config.toml
train_examples = 78125
input = "log_mel"
win_length = 512
targets = ["oscillator", "filter", "filter motion", "pitch class"]
head_dropout = 0.1
cautious_weight_decay = true
epochs = 56.2
Rows from block 6, named by matrix and row number. Rows with one number belong to one channel. Each number is 500 + 25 x the weight over its row's rms, rounded and kept within 0 to 999. All counts start at 0. Numbers have three digits each. After the name is the row's rms in percent of the matrix's.
# convs0: first width-7 conv (model.blocks.6.convs.0.weight, 288x288x7, standardized in use), inputs 216-233, a 7 kernel for each
# convs1: second width-7 conv (model.blocks.6.convs.1.weight, 288x288x7, standardized in use, transposed), outputs 216-233, a 7 kernel for each
convs0.26 099:500502504498498496496505513518521522518523532535534538534530521528518517515510504501525538548544546539528510515514515516514521436444447450452449450535537537535531524518492500503499490489488492496503505506504508507502495485475471467506501501502505507513510498481480489499505518505496492489485488471472476480479481471507511515511508513515520511510501500487483521527525524524525528
convs1.26 095:479476479477482480485512515525527520512514520518520519519515510527528526524528525523549551559553551543534512514521524524522521520524532533533533526517525531535543543544526522516518516512513464472475481489496504474467457448446443448468476480482490487488517523527529534536542472477484489492489481501507501502511504501470479492505511514503524522520522524520513525518515506494487476
convs0.27 100:496484477470471475481512513512505504502501565565566565567558549547547540532528522518518527535540545543533505510514510512515516469460459451455450456536534536534534537535483499514511506499499460456459468467475472456458463465454447444518514518521515507497499490481475475476471499506502500502505514495481476476483485494517522528527521519508514513506508504509513517531536543544543537
convs1.27 100:483473463463470476479491487483483488482480468472478483485485479516518513506510510518547545542535532522518514515518520526527528517515517518526527530479484484492500513516467473485510525538537422424425430431437436525528530520511502493523517520529534541541517517513515509511502498495495495506514523509507503503505504511507501498491492488484503511511517519524532493494500507513505494
convs0.28 100:486485493498505511515485489492494498498505472478477480470464462474474475482485489491457464462469464465461537537544539540533523480478478480478466461503501495494494491487497500496496494493489477484487493499506513518507504501497494501505498497495498494490510513518517519512511533536546548548556564478482483486491488486516513510510513514519503502498496495495492515509499497496500503
convs1.28 099:520519524529532532529465461452457457459466523531532530532534536513516515515520519519502507512516524530524526527528528528526524546547551552552555560522522514517523517521443454452454457458459492488485483481479481535533530531523522520500511521532536541541513503500503504507504521523513508497494484507505511508506503507546548552557561558555473474474477481487493494505508512509511515
convs0.29 101:484477470470463470468501497499502510512513488477469459456454447556556556554551550542516519518516510503498448451454461462471474531530528528524521510514514513508506509504546546548543540528523538536532526524528524499493488485485485485529524524525523524523499496497483482479484518517516515518522526478472460452451453456461461462461467463462481490496499503502506502495486480477481477
convs1.29 094:537522514511507511510493497500502508505509468469469469467466463474478478476468469462501516523522522525514487484488487488486490498500499499500508509505511511510511504506501498500503504510510537541548549556559560510504504507503509505502502499501506511505516513507504507518528509510510510511514511446437435426419422411512501486486489491500534536529523519514508518516515520524526530
convs0.30 099:508511515514507502501479489497497498499498488487491488487480475469470478487495501506524530534537540543543508508513515521518521510514521526527520516482482486485488489485470473470472473473473487487491495500499500527531536537536535530526530536541541537538494495501504505499496466473476478478484490478477479482479478480486493501508512514518527534541541536529529519523522521517510510
convs1.30 077:513504497479466463470491487481476470473481506503500496492491490498496490492490493495527532525525529522513495493498495498499501489489489488484487482483489489489495504501540538534534528524513515518514515518518513559559556544534525520510504501492477469471502519544550545532527495500499504509507506482487493504513512520484472475486491489493530534535540538538535502498487470455439428
convs0.31 102:488492496497499502508530527523523528533538501491487483480483485496493490488484480479492497505509509508511481481480479485489495525524520512512515516479479481483491494503521522520519513513510546548552554557559558528521515510509503499475469461453449450456505498493484477473477495490490493499509517533523510504504499507490486480475471475482488491492494493492486498496502502504502498
convs1.31 097:471480475472471470468509514519511511503492476481484484488491493472473476481484487490503510515512518514520482482479473470462462486489493494496497502481484488485489487493501498499491493489489483487489491500502509463454457454455461461482478487492501504507501500503506519518519490486484479476476482465466462462468463460509502495499500504511456448451449461464470484496502510514518519
convs0.32 103:498487485481480476470517512500492481474467459457455453447443442495498495496497491495494488481473465456444523530530537540539533530528522520515517522445445450445448451451523515504495488490498513518522519523519519557552551552552549547557550546544539538535526513504506509512513519514506501497503505490478467462456452457509519523525524521518534532532531537543541506508506508510517518
convs1.32 104:526528520513508513511512508501500491495493469474485495503507508472473475476482480487494502500511512520526505506507508509513516498503505500503509514487485479481482488493486491491499510513517493489485489490489486470472480486489484482492488487485484488488510507510507504505505464464470467469463463498499506515522528535537529521523521521522498491491490491490493510522524528533532530
convs0.33 098:515528527520510504509478488486490493487484488500514515516514506449457458472482490487493507519532538533521506518526529531535533500501510517515513502504500499494489484476494499495485464442436402409414428441456461497502511510513508506531539539540531525519478493488477475471478486494498501505508514486488493491479477477465478496497488482475529535535530523515512508506507500486474466
convs1.33 084:524522535526520510513520521513507486473474488493491494496493494503501503497499500517510514518514510517519491490491491492496505479482489496499501502483480480478483483494498507513526509492478481487477465462458455565566567561550543529506511518526522512495495517542555558546546490489499507517524513498494499504503507506439432440447457453454500500504513527535528532532538540527503474
convs0.34 099:519510502492485486490520520526528525521520496492490494491484482554567575577575569565508508506512509512511490483482477477475478441440449457462460461516516514513514511503533519508498487486490514512509513516520528478471468462459463463505501500494485478471499497494495498499496488490490495502495491489487492500509526539515516513516512506500500504503502503506508529522508495491487485
convs1.34 107:465454455458465475479481480477490484491490498497503509517521521527534534534539537533530531527526525517523484478472473475476483532537542540535539538467465464462464470480507503495490489485485451453464474483485485507504506505497499497514525539548548553545511525527528522517501466473480490497498503435439448445455450453517521525526526531533524536547554557553557483485490490494497492
convs0.35 102:522530536538531523517475478485496503508512526525521525527532529478476477481484485482495489485486485487485509513513510512512507454467484493492491484453455453457468474485516514519521526527524520525528529534535534516514517522519511498507519524528532521521485489496497485473477469474477482493506521503501499496495495499459471485495503509513511511514505504507505512515521526534534533
convs1.35 093:520522525518519518519500496494506508505510547547555557552540532540550549552559565565567572570567562563562478476475484491500508519516512511517514520485495497502511520532517522530525514505494443434427428430427426532530535526525515519511514514515506483461511529544557555547546454459455465465467470515518523527534544549478478484486487484478480478486493490487472501505495490482471461
convs0.36 101:465457460477504514501498491487496512527533517516513506502511520474489500511522533544518520525523513511507488496495501501513515521520532538532522523468463455446435439447539546537522504503503492491478472471460462483489496505514522519454447461472490504504464475491512525528519513528527527540547549470472478483482476466477474476475480486493446473484479468472483491490497509517536542
convs1.36 098:466497499479455465489487487474467462486515469484494498499495488497501509505498492487488485487492499496502508500498496496499501512510514515523529531502505509500497498498500516523542554560556497495505519520525523530519512495487497497507518516506489476476520517522511514533532490494483477486492491523523523510505494499471470467485484483487496495497504514519523497499481468468472474
convs0.37 095:501504508513518524534493481467459462475493494487488496498502506510502492487487487489472468467467471475480514515514507499494495515508506504511521525487480480481482486486488485487491493501503502498494494494498502543557568578575561546498489477466460465474483487493503510520531511501493486482482486484489500502499484473502489475465465483496476473482490489486484525524526529533530533
convs1.37 096:495509512506499493499508494493485492486487521505484469461462467509506502493489487486488493499492491495488498496494490490489488495494483473463449455504494494498491495488507500497508518534539488491487483486492491538541546544532526526494486473467487506522482499517532532520491501491481470470484497508517527534528528526491502494479484495506468482488496501503508495479476465460461452
convs0.38 104:454458458460452458473533539526517498491502519516513519522523535494488487488495500503487485487488493501500481475473475480481483505507513521526529536479483491496492489490482480488495506514517514522522527530527525486487491496500499506479473472477487506525520527537538525511512500492477473476485492477475472471470466461538537529513500481491521514510499501503515469463468470475484493
convs1.38 100:513518521517506490485497497499497495495497519524526526522514511482476473473476470473476477473470473469477454454451448449449457514515512510503495488473476475477481485487497502511507508507503480487485486494498496517511505495488482478517524514497472457457440453480498506497484496500492495491493492499502508506500493489513509514514505498490498502509513531539535505514509498479464459
convs0.39 101:507511514517523520517524524524526524519517474471470477478478477484485489486490488485497496489483477467454504499504505504504507493487488497490490486506504498499506508508536538539538538535529507508512514522522529521521513500491485481514506504502509519520552556552549552549547553544548550548550554498503499492487487494501497502504503514516519527532541546546544468471469472472481480
convs1.39 104:496507519525527526518504503511505494483473473476477483491498498483480476476474474471509513519514518515511489488487491491490491476477481476475470475487483488484487483490522518520505496485483512511519522520518523494495495501502500493501501494493487477471491498502507518521524458461460460460463461500502511516519528525486493491487487479476507504500494493497500534531522522518517504
convs0.40 099:447460479479470474477479505519529531535547493491482486487481481502500509513512516518521515509514513514522505521529543544543544492487495481469453464516506501502505509506516512499507512527536481492492490491481465522514509509502503511455453466483482485488492497510524518511513480478472470486500507475487487500505506507447460463475486492507430415402400411441468508509510512504502502
convs1.40 100:527535539517492478489509515518516503506501491491485472465456452481473475465472469479457468467467474478472488479478483491497500509493497498505512512482480482473472479486495488485489482485502496493487478470462460513522523510507503512482470478477477481483519534524508499505514512509509512514529533547553544534519498499508501495490480488496531529521518519514499493496491497496497510
convs0.41 100:471486524553527488466479493495485443430455485477473492499484475494493498497503507508457462469473474470471487490488497505516533477473454484478474496507514527535535532530519531550551537528528515520522508495491501517521529524520525541462451469488478473490479451478524510470474502508473446456499524471482504526505480454501500496490480474485458474478483471468466483497491482478481502
convs1.41 115:507488488495505502490482457469483517515489520504482473478480468496493502500502502510481473476485500515524517521522513507514531498478475474483504503500500501513520516517479495491504476476477475473469485486473466513510508509503501508484456449440445451479437410450490469435451513516493477497531531521510485510496473462486452461451463479470488511508527510502492477455451445468490499
convs0.42 102:516517516512506510520506501489489498514526461469477479483485491529522520527530539544497507515518525531541519518514516509510507474482492508506494486454460468481490503511498494488481481479481491490493494497494490551553548541544542537482482476472475484493527536536524506494487539532522526538543541519513500487473474477463458460465478485489509504493492495498497505503502508519525531
convs1.42 098:467468476497508509509451459457479498514520535538534531531530528490479472469470467463515504500494489479468476479483485485481480527527526524514501493477475473473476472468488496503514519508501484481481486485489489490486485475474473468547543540548549541530482480492502501500490439447449445448455466469458460468482485489474485496504513518515532521510490484486496512505502500492489481
convs0.43 100:510503498485488499510531523501481475489505467452443438445443456493497490481475482482522516502505506512520504508517517520514507517523514503511504504479476481469465464468505512511503509516521514516518510511504508524529538544548551557514503480460453467482453468494498495504505469454452463488503489535543530521501490483500508506506521530542498503494490499495491478478456461470476467
convs1.43 104:499495483471464475485512506502501503515524495490491495496495490468464463469467470469483473469474472472472508507512512504504503509506497489483483482468468468470475484487525519511512510514520502500501506512514510521523518520520513512500474458464473479471499501501496491483465515529532509492489505491498503505501503500485482471461452457466562560564543521502494475463446447441450450
convs0.44 097:473494504505493486487475512534528528526538490500505502488469465470486509520525516509500504495487486487495513524529525532522519494494490483465442416487478472463451444433529529521507493495500490489495490501507516493504515527532535526532540530521496485472492497501498502517532498522533550558571577499507518515503489480474500521529527518515483492485466457463476527545553554543538531
convs1.44 093:454446462471477476485459470477477474478481442452457464474484491496492491495499502514505507519524514513506472477483493509515527449452458466470473468486494500517520528529510517521529551551556501503506499504509516513517501489489474477486487498512511496499519529551558537515516506519523520514514515531514533551570586567470482499515512500495543527532538555570566499512520509485458465
convs0.45 097:453458468477482485489476477473475482500509500490480474463459462511516515511504500502546544541534532531533525515506503504500497512509499489485480479525517507494482474473483483482482489494497518512502494488486487511509511510509500487484480473472471471476480489499501502508515518516512506499494488466463456459460463466488474461452449455463510511507500492487481495491489492497501500
convs1.45 084:502505511507510527543516513506512506513523442444448457466482493510503501493497492497510509519508506510507494495492497502505508495487482484475473475486479468462462466470491481476475473479480460470485493490487485476474482475486492500493491480469471479496505498495508515515532483482476482499516512509517524520524518521496493475474476482498512516524528542554565494501495493477462448
convs0.46 098:538537531531533526528496495491493494501504531530528525526527529527527525527522525523503496497497498494498503499497494494497497494493495497510523528503507503504504504511513518527527523519518486483485486486481481513518520517522527524505497491490493491490473478479479483478466504507502497487475481520520517512519518514460462469476471472478491499503504500486479483484484493510522536
convs1.46 099:501510517518521516515428419415427438453461511516523525524521521519513509503502491492484486493491494492489491496498502504506511529536532527514500489521523518510507509506508507517518527533547462468475486490493502494489492495493492488511512513505496489489478479485503503494487504510510509511515516504494505506512508508516519517505505501501517515523530536543545471463450441434432428
convs0.47 101:509527530520513502497451474486504513517517463475478479467458453487491499507515523524513510499499508522527494497505507510502486522528523533524522536453455463457452453448464446437436446450450497499499499490487488520524531532532533533448450455448445446452431458490493488477499484492496503515528521492501509520523528525487494491492494501508492472456438454479493481485480483486488486
convs1.47 105:478492514521522512502485482483490474463455474484487491488491484480484485475477478479448456476492495498488475479480482487486490492487492484486488494470470469472467460463519510497514523524518491494490486478471466509501515517524526534463459470482484464446482499517528517502486511521519511502495490521525530535541542535482484486502511514516491490490487499509516484481487486486477481
convs0.48 104:473470477482483487486527532532531524524522472470466464466475484481477476475483489498463457451447453456466528520512503502500499480487490502516526536514511506499493490490500500497491492495501502497499495495500505512511506501502503497504514518528534545553451453460469478480483517513502504507510518530529531523525515515439442457466482490494505499499498501505512497493498504510520530
convs1.48 100:462458464462461462462439449447462465476482534537538536532528525505505511506505501495503500493486490482483462463464466461461457525526532534532537539513521526526521521518496503504506509510506523534535538535526513511504501501502499506535532531524517513505477486498503495486483474474472469473473471478473470457448445449487494504508507514519490487479478478471465509507500496497501510
convs0.49 099:463466467465466462464490481469466466466466486489488488484477475537544541535523508497523525521508494484482553549541534522512502484488489489493495493489488486484482482483501505501498500500502495492483473466464469521527536544548551547504501489477463455452483490501513521522528534538537543547546540488491492491490492498526508487472470477487499485473475484493499506511516522526529524
convs1.49 090:468487499504513520523512498499503503499483540532526528534537534549532518508506503514503505504506502513516508507501496497501506523512506496487485490510511505501501497498527524520518528519523441448462464468471471504504499494483494495505517516528536543548532534540535519503494496495490477469469473477484496499510510513463456464484500511526511510507500497487492547541538525507499494
convs0.50 098:483479469458447452456517505485467454476504463461466471481484490491489492493492499503502498496486486488497514505500499504516520496500502508505500490460456459470469471472537538538532540545556524511503498500510526502510526528522505487520506490472462467474483509533533524521527518512509506518537537493489481480467464474524524523516525531540483464461462486513530505498490483489495508
convs1.50 089:457451466496507512516471440440484505519509519526523508501502498514510509505499501502500501496487487469467494497492484478473472547550547533508491474522521514509507507506506516508502510505529445459466482490493488496494500502509501500522515511526534530526470462488517535522502491497507494501512523512521519527529524514461448449458472482485539522504484489498516508507500499495486481
convs0.51 099:516502495492489490501568568555533511500495485475482476479479488497496496486486485489510521522524521523520491500500503502494491499489489477467448455515512514517524526531518515503503493498507478478486491499503504520526522523516517518510502498503503499501445439455470482503508556543527509486478463523515515526520513501491488491491496490488454456455449441451457488478479479495506517
convs1.51 098:513513509494504519530486476483482508514517493485473465468473475492487481473485489496474479471470459460467505500504503507514514443427436413412405409473468472473482484487503502498508502495489510512508511507508511532539536521515511507468449453453464469477464483480478479476475509517522519531539531530533523522508495493527520511479470465452563555558559555548542484463460455458457455
convs0.52 100:488482479477474482481454455457457460474489460464473482490493499477481489487490492492537539540546544541528537541539535529522516480482486485491502514504506506503508506498540546547544535533522492495499502499496482468473485485478473464467466467474480484485511522529540552564564489495511523528531534502506504511520514506465454452459477494509464468476489499507499546548544535527530529
convs1.52 102:520517522521523523527500490492506509521530488494489482475469464519514518515513510503500497496489486484482524522523522522524524505496492499500499499532532539542543541537511517520529525519513520524525518510503497544545543539533530522529522514497487483482515514517509509513515455456456457459463475480491493497504504510466458456462474484494484493496499496498502490491493498486480468
convs0.53 100:494496507519519511494558544536531527517491507503497490487491495490493491476471473476491494494497504508519501509518517520527524508507485497509529529534528521509497492491502486489488488495497494493501506501497507540540537521511513525477481471475479485482452468484500502486463513520517490474472465498495493499506510486518520507499495498513498502513516510506503478475472471483491498
convs1.53 109:477476480488495510528464466479486492500513474476488491490498510491495487478467468469469472462460474489498504496488485480470463454453467475473486489501508497491488478469481479474475468472486495512502497490488479502518510515510509514458452431431432437446467492482466474499497475471486486511524520475486485488491486497479485477468474483481476482498513524549564539510480456444448451
convs0.54 101:487487481471465465469477470464463467475484507500494483478475478535530521510496488483535525514504502506515542532524517512505501481477472464459453451498496488483477470470467466465468474476482541534521504493487484502502504508512509500513518507491477466462492499504509514521527478476478486490489487497498486472469467464486474458438426421419525512495490488491494459459464469474475474
convs1.54 090:482491501505510519529520521533529538534540509503496501509519522513503497492486486489503500502500498502510494487490487491496504490477477471465466471485476468467467466460483474471466468477496462471481484482479476507507505501494492494466470475488501521529515515511513507512522472469466460463468478510522524524524520516486486486492502513520537540535533533530525500500496490475461461
convs0.55 103:453504550558536508490451456473494517534535493484487499499495490486483478477484487485512513514521530536544512501501505507489476483481485497493490481514521523525521509502518508501495498505509530515504506518528523512496491486478461454459496519527512505502454490512493466464481513497491492506518506502505504498502518523502505497498506529536498475455463503531528500487488503516516503
convs1.55 126:509507502494499478469480464477472479492479498509510507499470460470477505506507483473481477488488488476473498514519521504498486522523539554541518495502513516511498486477505501491489483486495490469470477490510519482485499490485473481486495521529518489458475471461467477451442504506512503486484498487483490497500493501504499511513486501515514517492484481479491486479489495503491486
convs0.56 099:473467472488507510507479487498495503503508505508512516521525522468473478487493500498476487495498497503505488486485486495506503483487494502509508501499498487487482486484473481480475465472485507505497497498508512518526524507495497489484480468470478493507483509547567570556560529539533524512518527535537546544535519505514505503508521543551463463466468468485499497503506514527539542
convs1.56 090:515526526512507501511505484469462460480485500507510496484474468509506512507502505496466473475481479480482491490488494493499501497489504503490487486513506506507507511512505487484475478479492492489486477471477486504508514515515515518526523520497493495497455462470457465480498488506506509508509512537539538539530526525442442429414417429437561556554548552544541510505494486473472472
convs0.57 100:400392415459497490468451447468502533547547503508510507502497496495488487480487496514526527525524521513505501498490480475487504458454466458458448455460449451451456458470473481491489496481472539547549538528515509476478480490500513508473475486497502489471480485502523508490491464455463476494507520465467471476479478471468463473481493502511472462442435430448461514518519529531529521
convs1.57 103:504510507482455452465481464453450444454486493490489485492493490530531540534529514496504508519523525513509546543538534521500483515513516499487485494520521521515494469454510509523543553569575503480480483491493495500487475461445445451506507517515507493485497491479481485471461521510496467462465463499508507508505513527448451462476488484484468457444436441463490489509515503499498497
convs0.58 099:515509509505506518526505504506508515530540485476471464464466472479481483485481479478517517522523529536539523525527524523520515534533525529531530529494492485477470466465531522516511515517525518514512506500497495516512507498495489488500498492494498505507526521516509494488491493485478470469476486511509509507504506505512504494487480484490452442436435443461479511507502498500500500
convs1.58 107:499497497500498494492469469465463464462454487490493491495503506535542549548552546543524519526523524524521526530531530531530528512505516518521524524531539545549549550547485485482487483479477528531524522516513506524525524530529530530492495499507516524528486492508515525524530537531533530526528520478484484489487490488490485487495496503507471464451449448445449502510512521523525528
convs0.59 102:506500511511511509498477486491499507511511539536530523524520529512511512509511511512516504494485479479473449451451448448450445545552558554550542535494497490492489490491511511506512511520518495494504508515522518533526518517511501504496489484489491485488493486492500502502503495493488482474481484499499498502506503505460464472467475468477474488487491493498505532531524529523535537
convs1.59 101:514522519504502499494486488491506514523532511521525529528529525520516519514506506501465479475478479480478470471474474480482482513513515516513512507518510512506505506497503512517516515515515505513510509506505506522522518516509512509487490486477462453446522525522527526512507478485482491490488482468478499487502496503476478479485476480477518515517501500501498474479477476469461455
convs0.60 098:495477472470472470469501500499499490493491495495504508505512507488491497502497495496529523515509509507513484483487486494507511475491493503491485488508505497500497497504461467447444441459465501500494485488493501491494485484480482483500510516502487487496487483492479456431420441442444449461474469509519515512500494482441447459475482493500485483464442437451467496497493500503510507
convs1.60 094:468478495509512520533448452460485492514504491496494488481478476493492493487492487489502506502496497487482478481476470465459457534526518499490482481466462455453447444438531528518511524516526483488493500504501497528520524521522526518481469458457452442436462474489511515507495515524514493488497506487504501509506489470472467462458453442428537531524510499495492484478474460459445437
convs0.61 103:503502497505515521527460470477488500513523508505503499499505507482478472469467468469481481473471469468464463475486491492490486478489486487495507512485481477471474479480495497501511508505494492487492501497497499459450457470477483477509511511517516523532465472481486490491495512520519529534539535471474479479475466463487488484483484483483535533535533534531522485480478483486500508
convs1.61 112:527522516506496490485465457455449445453456515519518517512502491506497497498495496493495485495490493492499497499498496497494495526522521515508503502534539545545549549547504513517517506504499494499506505506501494529519513504499494487511514508507498496497530528534532539539541506511515513509510508499491489497497499504500506503506500501501495496497498499499498477468467457453460457
convs0.62 104:488484485486496513518472459442434443458477469471471463445443447481473479488492487482508501497505510512516474472472470468483486534521508511519514515515500494493495502503574572559534517506499500496491492490489479533535538530514498490533529511503501499488454468470461459485507533539534525515519525461475477475472469470534533524511501505509518521512498481479488556556554552556555552
convs1.62 115:512525528526511507511480470468464455454465476477485489492491488513515516528526526523529515515506507515514516518513510508511515476468472479483482487514515518520526532528473474477489505519527505514519515511515513485495506511513507496460476497507509507498517513508511506500494502522532526515500494516515510499500500498485485477478475463443515507503503504509500484497512517509499499
convs0.63 101:449464472465459465484379376399452498522527490499506505506503505513516518521527524526484486496508523530533495504514514508513513478479482483488497511483482492504511519524498503508505506507506482479484493495491484520519511497477466464485501519534548551555488495485472473485495450464484513528528513410417429460496521532463461474495515539545457457461486508513513479484502531547547547
convs1.63 113:504491484454436442444477474464432462501514483493501508511482457466485508524533521498487497494496501497483512521520530528510489478483510510519505491517535537540527517496547542526513503503507472483461468467469468518487484467471457471512512533539541525520513508496494500498463534558570542535516520507484480485476478488530523514522530522543490507496493477484486491500490480484495513
convs0.64 098:476463467481484476460529521519516510498483506490476466454452458484476474484489495497468472482492503504503496490485483485494495483489497513518512502454446447449452452461514517519529535540549525526521522520526535539531524513497495492508509503497494498510507514523526536535539532529534538543545544477478467459457455450480489502512519517512511505503506521529536497495493497505518527
convs1.64 096:493503510512497491473508508506513518519517444455470474482483488485497504512520518523518510510513503494486522523526532533530529467471472473467463449493498498506506503505483477476465464458466508501500493485470468510505507509512514522514507506493479467476449445461465468474480531530534530526521505482493496498500511510502495493483476473473548527521514515514516452442445457473480470
convs0.65 099:490494496501499507507510511511518523527534502499498500498499498539538540543545536528522521521526530528521508506505504495490491503504511520528517511496491491485486489489507504499495498499496490482475475481490499558563557552543530515483485487487493497494517517517513521531541515509511521533530521509501500499494494494494489483478481491502500494495498506513517531530531537542541539
convs1.65 089:499504511500500503506496483476479485485486485488491497495497496508507506501501493498522514522518513504502506512511514506502503521508505496487480474476488491490483481472484487488501507524538471463464458461470484494493502505500499499504501499496496508513448464475481475449424520511499491486505514512521519515511501495491482484477484489489499492483472468461464518530525516505504501
convs0.66 099:473464447445440441441491505502507504485487495487478484488489485520523527527529533532526529529532531539548490500507525530535530524514506508511492501466463465477485499507445438446459464473475488487481488498509520481472473464464452454525511505499499509515484497513517508506499522506487466452469468537535540547537531511455451449463477487503451445452459458465474478479473477476476482
convs1.66 089:506509519523534536543496494503505516518511517521511502496495494498500498494505506509487495490489488486477508507505499500510512494485487479472458447499488492495499499507510519514510501497488505501495491487486493516531539533539531536520502502491487495503464473474475471470479501508518526543556560491509498494475458457485476465446435449458571561546539519512507486484478471461460455
convs0.67 097:496501505518519513509477488508513518509502463475480480473471469495496502509509514522496496490485494496505469472462471476488478491510521524520524518484483479475474476480443463465460463470468446447454453449458466498500492483484484473483486486475457462466485499532538517514512459463453455478492493529527521518516518504453483491504509524531514501474466474505515506500507508518528530
convs1.67 093:516526540547533509492488484492505514514510501510509511507511507469465469476483485492467470486492494498501489496501503501502501524527514496481465457474476472476471469463506515502504512499488504506507503494485484511507520525533541542499489491497491475456523525540549545524519509521516509509516527477487497504510515501492484484493495498504524517513494483477487462465472479482479473
convs0.68 099:375380396423452472466440440454471493507516502493486481487501511503501494480474476479478472456452459469474477488487487486482488492487485485494490496473468465469474470476527511492485493501507492484477481482487502526529527525520520522477476472466458458451466466478513526516508483480476476476478486496501502503501502500480473471470482492497476481485489492502510500507510509507508503
convs1.68 101:506508505477469472477475477476473480489501501502510515512504496493504511509505501491479479480487483490486488487491492489486484477473481480481485491514515516512512507503512513506495492486480496509513519522523520529519514496496501503463465473474475485487485498489486489494498484486489489481481486509510492484480483480455459463472476486498480484471466455450446435439440431431440447
convs0.69 101:482486487490493482476496499496500496482473475470472480476478480502509514527531542553438452463476484492497527527518513505506500474461477498512521525443438435432437436440527539546541533522507531543545543544544541529530538537540548551479474474485493503508456471483490490492498513515517515505495495470465469472479477478452454452448440437440521525518514519517521456455470477492495498
convs1.69 108:486490502501500487471535544542541528504484488495493494495494488478481485486492495498509507513514516512506507508508507506503504501500498494487480471461470475482484489494493483494496493485477540539536517494479472487486484490500511512491501506506506506510496502512524521514510511512507501494489489498502507511519520510489495500504501499503505500506515528533532517529529527523519499
convs0.70 103:477487487480451427424496503498485465449446516513512513517514508496498502501502500498500502505514518526531505505505498488476465492502492480472469491517513514511504497488462465464469480487501529531533528523514509527528531532517502492528532537531512504497470475487486477474469496483471465473481481475473485511522530513528527519507497499507430436446471497517527516509515521515510510
convs1.70 121:456448466472490496486462455467489520544532457467475496498495480481486487497498499488481488488494501505502471478485494498494494497503517531535522498491494506512515509508525527502488479486494491483489493490484490498491501509509515511478472485500502489477492500490492492479450498512518525533548554518518516516511500486502505513521522514518502516515516511510518465451450450457459456
convs0.71 100:478495486472470494520472477465460481504500476476468458460467487516522529527527524523490479457450458482504493484502515521509512499492477477482493492436444455452458465463491478467473482491485489481470475474474468550556562554551537540476474463442438451454481546563540532563577485479487514547546534505496490476465465476505518516507506515517529509480490526526499492488490486479479503
convs1.71 102:523517495490498494462456464457467500518525502501500504498496491511512505503499495489470462461459469476478516519523534531518505515518520515499479468507502498498497497494520509496477493518547497499492497506511503509492479498504506509535528510520529540535528505496491503493456464511533523490451448512501492488500508524483483472475491500509513515504488478482483517512500494496505497
convs0.72 097:465476500521530525512545528525527513493469476463453459463476480488489483484488481479503505499499502497505495494481478475482482508502492491487495503473452448440437427434467450450448466474481527528532515505500510490475464470482478489472480480481481486488493504516528527517492499488491493504499501555553549546535524515503502507505510501500494489491496505498508502493477475473479491
convs1.72 105:503519531526521519514514516507505497494490424430433441436428431443457464471471472472485490504498495491477487489489496494497498480485493493491486476491501500502497498501515514504489482466466477477473471466461451507507511518513505512523526518511499489493517541543536534531522475464469478501517514476485495491488494498578576566546533529515512505505503502501503492493484481484483482
convs0.73 100:465450443439449481502534507488498503517515480467454452458478489512509506507501496493485481477477480492508484490495502509511520514487466469485501516529526525525517518516548521493479486504522494502500493481481492501498504508513526541472453440433448471500467471462458469482487493482466472488490488503498501499499499509501473454454468498529493485484485490491490514507504511516516510
convs1.73 103:549532517506504510513526512509515509507511508504506508522530537480478474478473476475462464467466464469463484487488488487487485519523517511508506514465470473473471469464497499506511519529530487496505511518515508515510503503507508520509492473470484502507472467476484488484468474484488485479482499472479492496496487476474465462458463479493485486490493491491498514493474461455464471
convs0.74 101:513532506454430451493538534510479466472462510499484472467477485495498498496496491485507507503505508509511531524518509491479490525500490489487516517514507495486480484488472452454465479501518500490490495511508496516510497481467465477512505483452441456477489500489467488525552527518501499493465430493492496500505499486516499489485496513519478479497525545531492508504502484462452454
convs1.74 114:492491480470483516530476475462462464492501506503495498505502491496498506501505509519510503503494500508516468467474492509507488494501492504502515520451458457476489487490512502508488475464487492494489502518518518495489487499514502505522518509500520527522494492485461463483487496507541557538521502498487463462471486482474468444449466472482465459478482469488503483486497488499513511
convs0.75 100:490480472465466475482493489483483489492504513507503496487482483534541538537538537532493487479476467464458465467477474474470469500509510520520521521493485485488482480479521524518521527522527539533522513511505497528534532529523520517547546542539537539533534516497485477469472503495478476466470463472473487494501504498495497502512522531540518512509499497495499503502506508512509510
convs1.75 094:491488490494499507520472469476476481492500522520521522527529525493505512515515515517473481482487487489492483485488493499499504499501504503508515516466464472479484493498484488492494500514522501507514523527526525488479483486488496495481478486490498504501473473480480486493500502512520523528529526489496499507512512510470475472470474485489527519505498499498499490494490492494502507
convs0.76 100:521514503498493492480538528533525517524517487498505511514511523500499493493492490492507514511510510507503500501506507515527538531528534533532541549480480475473472470465534533538536530522513528530527525525527531478470470465465454438522508500502501508510555544535520514496490539536527514515509509481479475475475485494499507513509510502502526516513517522527527531523519510512509515
convs1.76 096:510502499495493500503494504511520508492479498502499494492491489521527521519518524525496497494496488487480471478485492498496492491501513512504485469537536541548545540539491497498500497487477488498496492490485481529537539545553559552516509507510512521517439425422424426432443517521531525528525516445436432439449455470514514520525536534532498488479470475484501535544547544536529527
convs0.77 100:507532562564541514498497499521544548548542501496499498501501508511513508508509509504488481476469462458460448455458459469475477523517513519511513524486480478485486492495507507502498492485487515514504495495493499493493500504496491486498510523526518509507510509522527541553570532532539538526509488483479482482476479477462441439441444457468464441431436458473468532529533534534531536
convs1.77 099:470463470479486486477500500500489486483481473484496509518514512468472479488493493482499493493496499487481484492497496493496498486501512515519515516495496502504505501500514513506503493489485493496502515529541547519510506506505496496505501503504486467449501516533552559557553488511516502496487489437446454466487503508548539540530517515525500503500498501516528471463462465458453452
convs0.78 100:423441468494501496488481474477479487495505496505515529530529528483488494493503516530494491496507510513517508512510510507503506499496497514521513510444453461477491496505452466478495512512504502497494487496506512501505493476482485489485489490490498504510477489519531522524526460465469478481474466499489487485501500505491498498492493501504535526514512514532533505506503504510514515
convs1.78 097:512499507491476473469504505497495508525531499501504500492486493474476483486478472464468467476480481487485474489499507507501492497491503504495476477487497501501493486480526513502497507512530462451441438443449445484484482479476478493522517508477454433428511508507500498487490503521527510499503513505492497499492481496505509506488474471475489484474469470477483505480471441433425436